A small model that answers yes/no questions on an image's attributes, trained from scratch.
Model: 15.5M parameters, 64-pixel images, encoder arch inception, encoder activation relu, encoder depths [3, 3, 3], fusion encoder activation quick_gelu.
Training: soap at rate 0.0015, batches of 64.
Data: trained on rosettes with rotational symmetry, 195000 training examples, 0.5 epochs.
Rows from block 4 of the image encoder of a small model that answers yes/no questions on an image's attributes, named by matrix and row number. Rows with one number belong to one channel. Each number is 500 + 40 x the weight over its row's rms, rounded and kept within 0 to 999. All counts start at 0. Numbers have three digits each.
After each channel's rows are labels from the 100 images, of 14976, where the channel reaches its highest value: "strongest on" is what is common among them; "peak on" is the class under the peak. Only what is clearly more common there than usual is listed. The data: rosettes with rotational symmetry. In brackets: how many of the 100.
# r30: branch 2 reduce pointwise conv (encoder.blocks.4.r3.0.weight, 60x240x1x1), inputs 0-239
# b30: branch 2 3x3 conv (encoder.blocks.4.b3.0.weight, 90x60x3x3, transposed, each kernel summed), outputs 0-89

r30.45:546523477462489515554460502458520469540443517520481474482526573466498496479472502550502530477468532485440576509502458428448495489459496534551491527383533551500500504524548507456505520512481538515470506488548431460527528454453520502479593477514482467486492476437486554600466528487471520462529492462521514493509445635470531483480468479504533486507474485479437548573540510516575527489502499416496466494578478478530531444436566494440510494506575469453552480490463443498579484487520441482529470553538539393503438527502446540474465524492541572495421489552510484451466515541537467478486513494477460524512454446543484467494528588518442594469514490527458503559538521507541490557453499440480547448579474458462549535534527405513511
b30.45:521483463576431445496521530471583542481550497512487545473499443521466458481471473520529511470566502531482572580433562577594497510527538491527481537554528450500532485454460552475502505535493446507532476478547519568420456482479479465438443551490497483492481480498505424503
strongest on: warm (76)
peak on: rosette (100)

r30.54:456557451526464468524465504553528540489597436430532484520398506478475507528504444509451447494466542493535475547480527540487471517546541484537546430467491442539519485534601495532546443501473486472490479552523529448450525528486472440509562532464503464515567495461531527578554535513409458462537497546547526442459417511514474471482528512528517530500644514513475480460591474538532510542462518499488435486597513472559545501448471507471511488456472442507462445480530475498458450514500509477526495514435428508510482523488430535485474533568472577501528440457453495525511478415502491511512524394547484510530527518502447565501450501461513498466516515478447572478544457540527475457527490551553536513566500457488478462550504478445527
b30.54:487536504543484514427428481454495505489504432577514502505538487496508524520544459494549498523577421522469469523619481535418471467518618478520455514479517495439469468485527502488493464461484508528481521491472546504478554501471543502497545440470484545386561475533488467488
strongest on: warm (41)
peak on: rosette (79)

r30.13:534479488531471554476523539491489539503520451459498425464532466536483501520565526484505490470480599535506542557477492488537474540489436502494487498511577496451553480507548509549531475490501447535457502497480446524551551576604431517525488514481414515478530497525471594542574456443469496463435538517417453571512457517486481474448464520566507551538498584495486503469375480542479457505526406528492553486479507467529539512491534527562503468419443467511491433510489488581426482517537530465541431468549555506512493443549475479559573495482526558544518531487513506559487524520483431514466515561466520444495468503478535490504501449476482475483442478513559542488538492508500474449563508473509587548408526550489467519491472501424552
b30.13:497522485454478464500578514433497498501451523479453469532520519601479526515507481481548479471575580464468534438481465535455494553477482507476548591485514506457484540473551554463452482494518561453420551533517512451526498494542492506488521454400471575564486524547472461473
strongest on: vivid (98)
peak on: rosette (94)

r30.0:535525502451458488525470560502500470478538473569430501456538498527511466486421479477492476383520555428552492439541506506444505560473466454485477539542505444488435484537485514493432501567485454482464619448530503512493461460448520528502526493504513451511442477582534547521507523522554491501503479506508509551484445459401542567506576481566566498476462388544528497419493538504435566473484520427570459520524478513518522526525525499491474404547530547511402478452422503541467498482479511495556463546506462465496465506555461507456489522445504471536463479566487534574529499538439471451570446501523487446500510488462518468534516480513493484434494508457509484480476498567530557553535415541565470516449486501514475490499457486504516
b30.0:429503532546505470518545491487531506463486530513461516507477483489472455490469533484477486476515492540478558481587469538433443589520564404449531536497527458549455490571502509495518483429536540454474479486452478450445565451606489450542549508445465521499471455454507488546
strongest on: vivid (94)
peak on: backdrop (83)

r30.49:497450497481458528488454447480498459511492464499573548503492480508540484533522441525445548509444517421486526484526445500546480486482569529459562457562496574427498436516517512553486486568474479512539482558459566517495476417554471472481585537429551532455513486465521534493496492476545569556492453599472413511503501528470467506504533525461541527487515514485563541494514473469526486489508503531453527502514538413441536501455463483472469477488538526549489464459464559510483466527540430511600420572460542535595512463500528429454483487523493468497467528563540480492531514493452532483463419455537496546474426533501417474543503523492535538483493476457478425475465629485550594498473455480543546531476513543501456487540496490543471
b30.49:472538535480473479432419559476502500499541503525482518593443534430511514548568534499522459488552483506520528513474484450594473575521473466517457466491516511598533525441467511461474500489418510513426497451540487551506452516486560522485525491437506485526454548438557535483
strongest on: warm (52)
peak on: rosette (100)

r30.33:517528465492460515541539521520519510541461544479493533479511502484412524490482464420491470508508470483484551454564480462479436508535539421494528534552502426476434562484579468528507500455477545510570481528487489405543568438569425490483460455522445508525473502602537403455526448513536517458497493481481443476505553468412470524544445497539565471531499516534493501485542522537456432432526500475477449488516456540516588413489502481507471523541466534524458496465520481560475500488420504480488474480509517490486495458444556575420503466502507568531487453501499542556539442518456451510546533474578475438469477585515461461517485478502567588526533557536542468474500547526486507564457510488502515440476493442584495483471532546515539
b30.33:475573491523502524498483471492450486451534536504460545495585493494445486510412492465524449509475485540459465547482488525534511557463594549532509498512603502460454439515493434437459492464425471541584519508560542552545526447542498491591509499502546463482498500533513498484
strongest on: grey (90)
peak on: rosette (94)

r30.12:505459432440458513494439507585509530525555537407592544488535474500395494516479543530517510496438533504505553474525451437507441533459445509487509519422543536501466513488462490428461463480495496507441548560424552514500520478564476523473485514434462531532476449500510513470529517487525504504505486518531529510468443526538476520542494560472601434507524474443468475535528498530494505451448577488518465527462486519523464413481455447517545512479496558455436549500486514549511520466487497548450493562447552542514489470516533452517521554524506449462539514519435506539438460484535464544454578477512542517519509415549497499464540562518544475485530496530431465425580471494507515503458534439450537467549433565516484526486457422611472
b30.12:538567503571506489477459506546592466502480532568444468443476509535492541504426546488559494406516526529544508541465507531628509516562522547531544460499539485558487438536502510568516493549505439471501476482551516524496482485514489526535542434493506542526471466500492560451
strongest on: grey (49)
peak on: rosette (76)

r30.30:555485435461447477432505504473527493406490581518521518492491531492534500507505500469370527556518474520510487541538581498480475508504489505459448475504546461580467482492561465536533462520534442505468461513501523466493471520509512573525421546459502460493546507532521543502434489466499551538525490482491537457464445467516556430477502487412551445496517571457497502455571552519549537541456595514477533556491446502576502507510492492462592520441511472501459481460609477540494554564559501535558525548438494517523478464506502473484572527483473500436497433579548449507530541490533510534501551545493551536484446444471554474470503496492477587557488472533503395452458451519471544468515503499532481536533452466500510537508446432517455
b30.30:512512550446526389544454518571479497483472550543489507491427491590511480458510509449513507481517511501583515532470468440504538464545491427520428513493475480477505590522539593531523475518499426462506480473473512476555504411464496497455518492513482442506465465473561512552
strongest on: vivid (98)
peak on: rosette (97)

r30.31:536528525515481497570560468568507426518494496482513507466586452497468567487480497519545520485551504431460499530458493534500487483478520510505514467453567514511491410468457464545457542469532542522467535494594511601543504568458483513501498536529530514564465489468479482543491576563501495532510491402501537500534504535512545547520492517504499476503511486521405461535461427504542452441461524509532515482497478555579475542525521505489435496485455615383453393562572499454524494428492470479527579501530523470476602496476514476474547515522513509458509554434510471526458487530509492520581537474486562468520487437466536507505467565508463504526502503505481571550497473587539448450496533536539513507436521507499516423489498457532432
b30.31:550406547541410455442484516444515427534508494494486523549508529529523469468543506473460485576563503464412447463442481522481442494502538542550498530431470462511513581470513477438559516529508513512413436429547473461501467467532500532520512493489450497475492468498516482484
strongest on: vivid (99)
peak on: rosette (97)

r30.38:533524433508409494529474490522472520501506504499447464452500537478413532536464432454552505488550561518536445548435536492544513536463503407504445461455475542516440504464470511461427536432565518510488459467473501611570537471538469549534454505476580466475562443474535415470494569450511499540551495483535469450502452517506494485430482545517523467545561491453536416471513507504521474471517482447488530451565464457505479525506485572595535517526583433555503512480510469436488451517423444467478543536522507511520533497536534537498529545490514499565592500461606491550485480534490461483543495515543520510490498484433547591495512525476499511502514512526435527475507508531462507510423530486512505473453495523419455526488465490472435
b30.38:496447494427504512593469530509453444574484488507553526502460488509459482496526449502473524463483445531467538546543491470510551481471523548569527438500562469484479494436491581492493540518514512510470569379464565440553480535468476517454551478548449469459525497525499494436
strongest on: vivid (79)
peak on: backdrop (89)

r30.23:534589520551475471502409494416519496528453430505542540533554465501455470515548561514449487517505545471595478526529492487488446533545497535542548488465487515461491430540521522540522486488564488470491443512509485544507520523479436506484540543507495491471502493538495512668472460459509358482543537516523521496419490553439442513455474426479452502495483455477522453420481499479570519583499535536539490460520490505497497551468454531465473462508434498557436522513572502519513499554570440484496529442484498425523518549471538468482462474473531518508509502550491479434524555506548489519584436479496519542517514599484542495504448513490472525517542519542518404471480474537484456548456476526505500504476541510578496452451468540543513
b30.23:501495498558443521494411519526557480500493431549509488555508527498463507490513479541535463475504501483524459556426564515507494464543583427523580430474450521506548507448466522464563468470450502561546500495415491460530515527442507606479504489463450468438523513469516508480
strongest on: warm (38); pastel (38)
peak on: rosette (99)

r30.35:458444484402523530504449424494502474493476500469494508510532530473525476518498504485492429502490469537483472513430492516591565440495516491522470439556474539508512495461468536470454500562477510512452563577502472417488497486489524564467541485512479481393417536463495463436472539507512501541422510526494483510433523454599479531519508451481564570515461532529473464537479500543436476509528547549541488487525613474523567514528510551544471471456491538530424527487501498525487496529451512512489531537510467418501565516531542504520525545569490556427548492494511574452481397470542512479498507521542514535525517465479471511511495515461471473552553568560435473444544559449421600501525456532436520504503491511410527481535541458458487
b30.35:458558522504514488530428455510520512500533455493428520506379536513456520430473551415487557534525540533470582583509513514585511521506509469435503546523504507552534462518506478535513479562479464506496442507461424517462523502511569467513469476436501452475475502533443537484
strongest on: vivid (78)
peak on: backdrop (100)

r30.32:516527468529522371497466555522514556433574507534474492441581464512542530493508507510529525434532572456472498445494527497486453556412475524504456434434502474537493393503578458551525497446506515507526510520498514468407527471480461435515491554529539499506499470504448575532443483466502505506460492530489468545473439500457438533499470588466429514481535510461462474414425529523473492492521536453528478475475384429454500541514494526530474519487541468517522497529500450477516429487472453513514489530539454507430441526452491479491494456568501482509495477486508455596496539534489442557463506494565480479581532559524522513553540478509461493522476435480471518482499481581457481391517501513530512494469497464537497476543493601524536
b30.32:628480508516510501486478495460502473470485541512513471511458461526419440510413513530488472498536522536469462458482543514503497451507505507473492435505496511559465444533401528474534551554492565432514432495472440562511477465582510546493467552518504512501481518407464443521
strongest on: grey (50)
peak on: rosette (72)

r30.22:523536462525451534452531482595467544466499503397480487518449485550530516492455472462491448493567513536574476457509475493465452466419496441512462454513555538527496496443473504517533407431536516405527456495477512478469491456427507421576432520485526519526522471554497465488494470576586541467474552502470535461490459461486524434567504510477561486437498492498522522500515473516515504546505542525521516533459524559455492417512476503488495479495452453436473538454510592528475451521491557458596521488493462460490458464536541509567465502440545556484524473526489418445515515468411526488401469459531513501483503546499490483492467476498454491541541534563493449505516423401538454539534502490533576509484540443529515511460455453514489
b30.22:533538504486513477522427566490455440478512487439515467477467504494521479524547483483558454434519539479580498560353515491519535474502482422491508469453458567443457430454496477509528512540411472475546481522517518500479598507453529475522501489497533530485516538446505509529
strongest on: vivid (77)
peak on: rosette (98)

r30.52:538454521534447492491458492476534481396433519494454451537484528503512492549546484486507511373488528553506470532537436499465526521530432505473444517554509489491430475458520540503474476509531546441501449503528490443463492532513449520444519496477548489539571543490508473522492484502552532551451506546409534532441456499479478564564498548426495478501470422601532518452464499449509614452478506520457473421447459533420512482516496455427504485534472492482545470485544465487429579429502474511484493469553553481517548448481539584511475567507485526465436472576483526483532560477529510474502495473531495430526498442518487458437587479446443543506490478526506492475524500507472501580509522547433545484531562474444536454499506467469540
b30.52:536514457487494442497469519562538474501572552467497532472485480450498465523468542599532446522492476505546548540474539508466534582559524570483495510506539450458509522507486534419573467515482470575621498530520524467472509468504503509493585490517487445539467548505570504540
strongest on: vivid (100)
peak on: rosette (100)

r30.51:560429490462482481519503493420594569479480496472554582460528522533473522604496422548501475518559526503508506617528509417527513534536503443514599443486520564466529503531488426449448459539435562485455501459496494436457527533479486468501519523517484527516585449485582448567538464429535513446463560458486525449511549488514483438491468488524492564509605577503493477489511542568544557515454499496519577543493526479516493505503511474477493480512577532512523466529425501461453470460435495556486494458550494565497467492404521487448493502464489462471457491490418517518523522454502463541454494452512460472519457519506525549486531437526464543476559525503486460507511559479533477517464534505478503477531441462442492526484521483510551
b30.51:437514527556530518478466448487462561492494554557499484419521507531436470544451534472508476521421540498546492479486520515512474508483497579532510582520482515452523474526484485459431477520572482499448498522412553536470474470471461534479553509440544512484509507403424426543
strongest on: vivid (75)
peak on: rosette (93)

r30.25:470466395522490481434456490519470527466496568436516471387501513564484509485485498538494517521507523608500485468489418420422432514526523482487514525433450506508521501579536515498552510559497467424452462494513528494450539448522478534536518462510514501497472556514571555466477477535456467500477504446470463588513548542461494531454518506511510482468543484462474466444530577526508532537517449461492511530514526488441472515454528492459531492521426470442545526495508483523447455473508477542469480435471527506504469523506484415470484410525538492516575517489499499446506513449565472448461513436522513537433509511463478562426468468489537483527463482522519559570439502447427473471544472481418499456456532468389560499458422506430478
b30.25:499496509505472564528463502484515561499450513441497591488504502552483510414614464605485492475483512539478462428499497464483435481473424489479495488493571517547527437465512549530540500528489458548522535537488561562490516552491469498466478566533490453557450451544471511494
strongest on: vivid (100)
peak on: rosette (80)

r30.59:532473505502495565471482542546500542493436481558486470523425547507533446514445521499510515477480538455520535499572459494418435497497449538476539529488608545516502507507578564521578452534471499477481471505522501523490576541435429505445438530544475480511485540512483569517422508514461549568506489525493504563460495491472507498454496476506482447537452579489616450424552563522481476434563518537555531496526439538445527478502473510544500449545493525533494491559401434436563445459487494515461519544488495543566536477510556478487528462516464502476406556544475474502529492522465563547463520514525480541502412445529532494495461490503560535517503490504547461478484555435493489517549524521489534574504479446487529508507456500567589
b30.59:482479476458500453500504469564508491505517561477531452455474516486505509492472523443456479527544489490604459467527592418465477547491410539495485486484396446502448505543530597448456458508495501546565457489490433526449516504526533489461475502503463495544413502475526473481
strongest on: vivid (100)
peak on: rosette (100)

r30.17:435530492506421533507462514548484499447475544529539460496457589522458516556423487453523568476447539467576501480504592451476510489604468495465495547502561489456556488467508498523492493484470449508583539534545540564496459479463493549469493474523539449525478475533481471532465531486496477488499493512485476472531547499557567436535476449480466510524526499564486444449560518477586484446479523415511442490465475507502508531513506542563523453519432501510474439466500484463429599523461459529535468593479501487481402487536480488522458552501502513627489529537566459542480547480455505471461487502484543514515501496488552511538456498474563531584522505545473499557465500486462561469526585564562451446462526495473556443543538473525491
b30.17:539516511560442512499470507481493458519521528427423485457536510511516518425518513555485480444492573558490562559479550491551458526497460627473501457505520566494497476459468522463518573439504472553488495556488509434513532498499473523508485410461481483564454550447467475488
strongest on: vivid (100)
peak on: rosette (95)

r30.40:552467445548458414462414543496469458529455522425478469454515493629475481609513466519421567553403484563471485461514443468524423521510472488493491486506484447510546401518453486501494491504562523458542475538488564460575542509514491461533474491486499459449481563452526462421509559554559549523446510516448553498487532524503445445559529460521567532474478475549516522483488473513471461467492535515495533538561533446453479492522469502495536476493507493497517514480505439448546535517463482457528435526503474503567496556518494517441493566515442449548578563437504491518483541567419420576533466515533523499523485516472518459497536480505497551524508517506469505526560557489492448461543427491462525457506481504464518509508557431492495
b30.40:551390552483482513484471512467510455535487520448455455517568511454526447531483535519496517455420438526557550571511537514529502507477516517566475579437460517526522496516546498499438557464521469478447485508544521472518490509557398493507434479532449486516473596496484474481
strongest on: vivid (94)
peak on: rosette (79)

r30.9:475482446472495499473499454461489561471485567486440543570446484519435507546541530466572455530434490496466454533449491463510465435496508460528467503473448479582523499551520456469547485436508545588517519486496452515456469427449560559528446572527503502517601528603606456540514479503543501500517497457514527488588480539541485437487565458514512477568502505474559474476482527532539453471479473497432534436498562517517539530503524512464454480559466469477442484514451468634523415538478473534527493519461469518551491502566544434519465471497537508568519542478507448522570528545566470575456527504549474521533470463531454553481498507509494500460528427519508462527499465510518478495473452492528491476437457446495485462572506503469494
b30.9:492500465487509541532538506519533472554501511498590446564510464525508455499554511499501582554507512560529570355459501498469491523492559444535477506548493485525477509540402497511519534475505543499523492502527496570546551475551463422530454459495457535529550423484487496473
strongest on: vivid (92)
peak on: backdrop (90)

r30.41:484490588419481482568461536472560474506491495485444529453441510576470490558419491555471458508566430498492503506455485588481549517505538501494547509550463473511513558511477518539486583497544534501530548475578476451427507481513511501502510561490526486544484596493549417408472508560560458463508442500471518513477556516496543474491480463500479400481556533528531466553525470489466500568436473510534487539560501479510475512559515408462578409486518490474531593489526538514570425493477478480470463572547494505471429486521519550570522439468563531528503489581558523525584464471491526512449513504481478469523482524448514515454478563483437502507496490516498508476432518492422507497499552522543427480545509515480510475503482507478540
b30.41:419541502535533504507520522492462428549471528463500500565523462508521469551470421571481495494498451541501588455580454451481445491487519421549540518524530532531448531513429553429487472502498491454452451433576458530453463496486459504510507476436484494450514549522486499529
strongest on: vivid (86)
peak on: backdrop (99)

r30.15:444463486485528505563457495489449445560585483437476474526497455553455494564625510471450570533479478560433474518570594493436509533492527453408487541508598485426498534514512510419502552559494539491493514474537529419491465561483507455498489537426554553495481471488514496527511481552425501516510532478519515458484455507503470540530495440429557524505496526478488476522528511494507519477518499573508495498496481482438467577417468510490458570503497549500509448571479526473511519473531464540475485442470468459483543467511519489487442565436456539508492493543515497461565446459569545584544432477441605437505490450516553470496486512511510473476495529491496558493469502464551555454566561478501545439500480522474532496487449470503492
b30.15:489465533543511490559511497555549485539503486525482519565463515559499512531487480512505490541497545512479463505520517512547479511474568496530471577461466492519495574507605539498514514481534477505423451461437553530497512466520383430554528573474387458524502519501578477520
strongest on: vivid (100)
peak on: rosette (100)

r30.10:554521432517489460465521517490474457525474545536443460466478597516491439478550531518451451517447538467577482551422518540500493522470459527504529490569564450550464440519492496521521503419558489512594519538466500585529508468540492558494491547523523436437561532494455453540456494523437489405433560431421439452445459502569460480461445521543476498517500469539539532497501497531467528574478457504489548528499480559533480462405493475553416520526470492422521502471454533479515470454507529546511495465487369448502491544520454501463494523460540489495484530531491539456485490534470510556494528485482461489464425428525503480490518513479502455529468505579537513472496538553470430540444554498454480459461470526503497481438515492452543
b30.10:496504506566488467562470501527491549484516531494478513520507571476452542494462428394554506511519499542493559501466513471491473497446532520556530519544542490452550456508465550541500456565540568508495548556456500423462520497537460560546505480527445573521587518450577504535
strongest on: vivid (100)
peak on: rosette (96)

r30.21:434497496451524485439464501517540568526476437483468483511531526477524504531519527543506505381538462477495518579481402448456477470557539503542526546495515510479426514505550521445491498531518439537468493477462496506531473583527436532447514499490420484453477517444523427510529472583535475520507486477500521507518500543493448515528485510428487497593422481413479515497578449542474513546559569525495426553450501556506486554471544454507564471506467493560527405535516509478497474493513468414526446537493499504506468589537474590461465437483505468483502467535510507574507452595545436492486516480493523539527504517499474490545386481501487529512496487479497496473551555551446475467477472471546558518503475549476490472385510469532490
b30.21:494598477517512601465468470526488507555518526473511489532446493493478516454544524411470448526481464545518482483493499529522404438548516496557576436545618477525498484476483458501502476453539508458537504470510540436579476453476529488542505515511473489483504550442437509509
strongest on: grey (64)
peak on: rosette (95)

r30.1:504498519474502526427426458507528494438451517538481494509458463498426500520517454525440504557472451492475468419501441499544503505460491481503525519461519464568538565521464458548554528576394395483479569452523526465539590488494552524548528552543593526422560525443503490532516511510462501481530558467551537525455502520501500494490546570479416509495539563455528466484497484536475498540475482520564532488566562531492534524559463535470509502509501526491480546497511448489472447560532546563562494539443464460536481475582456518538537490496535520450517547469527443475473384469497500400559483510416500470508497518475435515459458515554587482493443514547527566563517514493523503548547500534480526485493565487524503517556480474500485
b30.1:498507557450465448543527567511440533523506496463485485537530488455450486525487491596469520459491563469445519420509517557504494422489492469518525532450501442494525471552501512511538488460499493461496411446509480467497557460562426617500521517472537456520510492528518547410
strongest on: vivid (100)
peak on: rosette (90)

r30.46:510530566472511443557532533489490481503457440476521556631515476544521503494490438510477453515513415526530536601506486596496589462471551502515530534528497460516414544505538425474503547484471512546519532485526518559496506583524550458464495514513570512491568513480476516431439499503513520520590510516524549510586479521497487441480525475479445538548455438507495566538440511517515535474487522474482521515531520459483486484554472536472511500486516508465488482560539552555484545512486494489431520476459517493512500479512484545520459496561474589537472487637468505506520448486491488404464514417498507435458492565519532501481498486466465500549594496582547556475529464538519484497488562582504539451527478465530550520557565499507561
b30.46:499457503511471506467435466530465474492459537500551476582516478538509478512501540564491586508513530568465446389471444441544516478453480440462519518487503508535446470520519543493454442519468487459453484433494414488470486478536484512483517405531501483458483461602541483529
strongest on: vivid (93)
peak on: backdrop (92)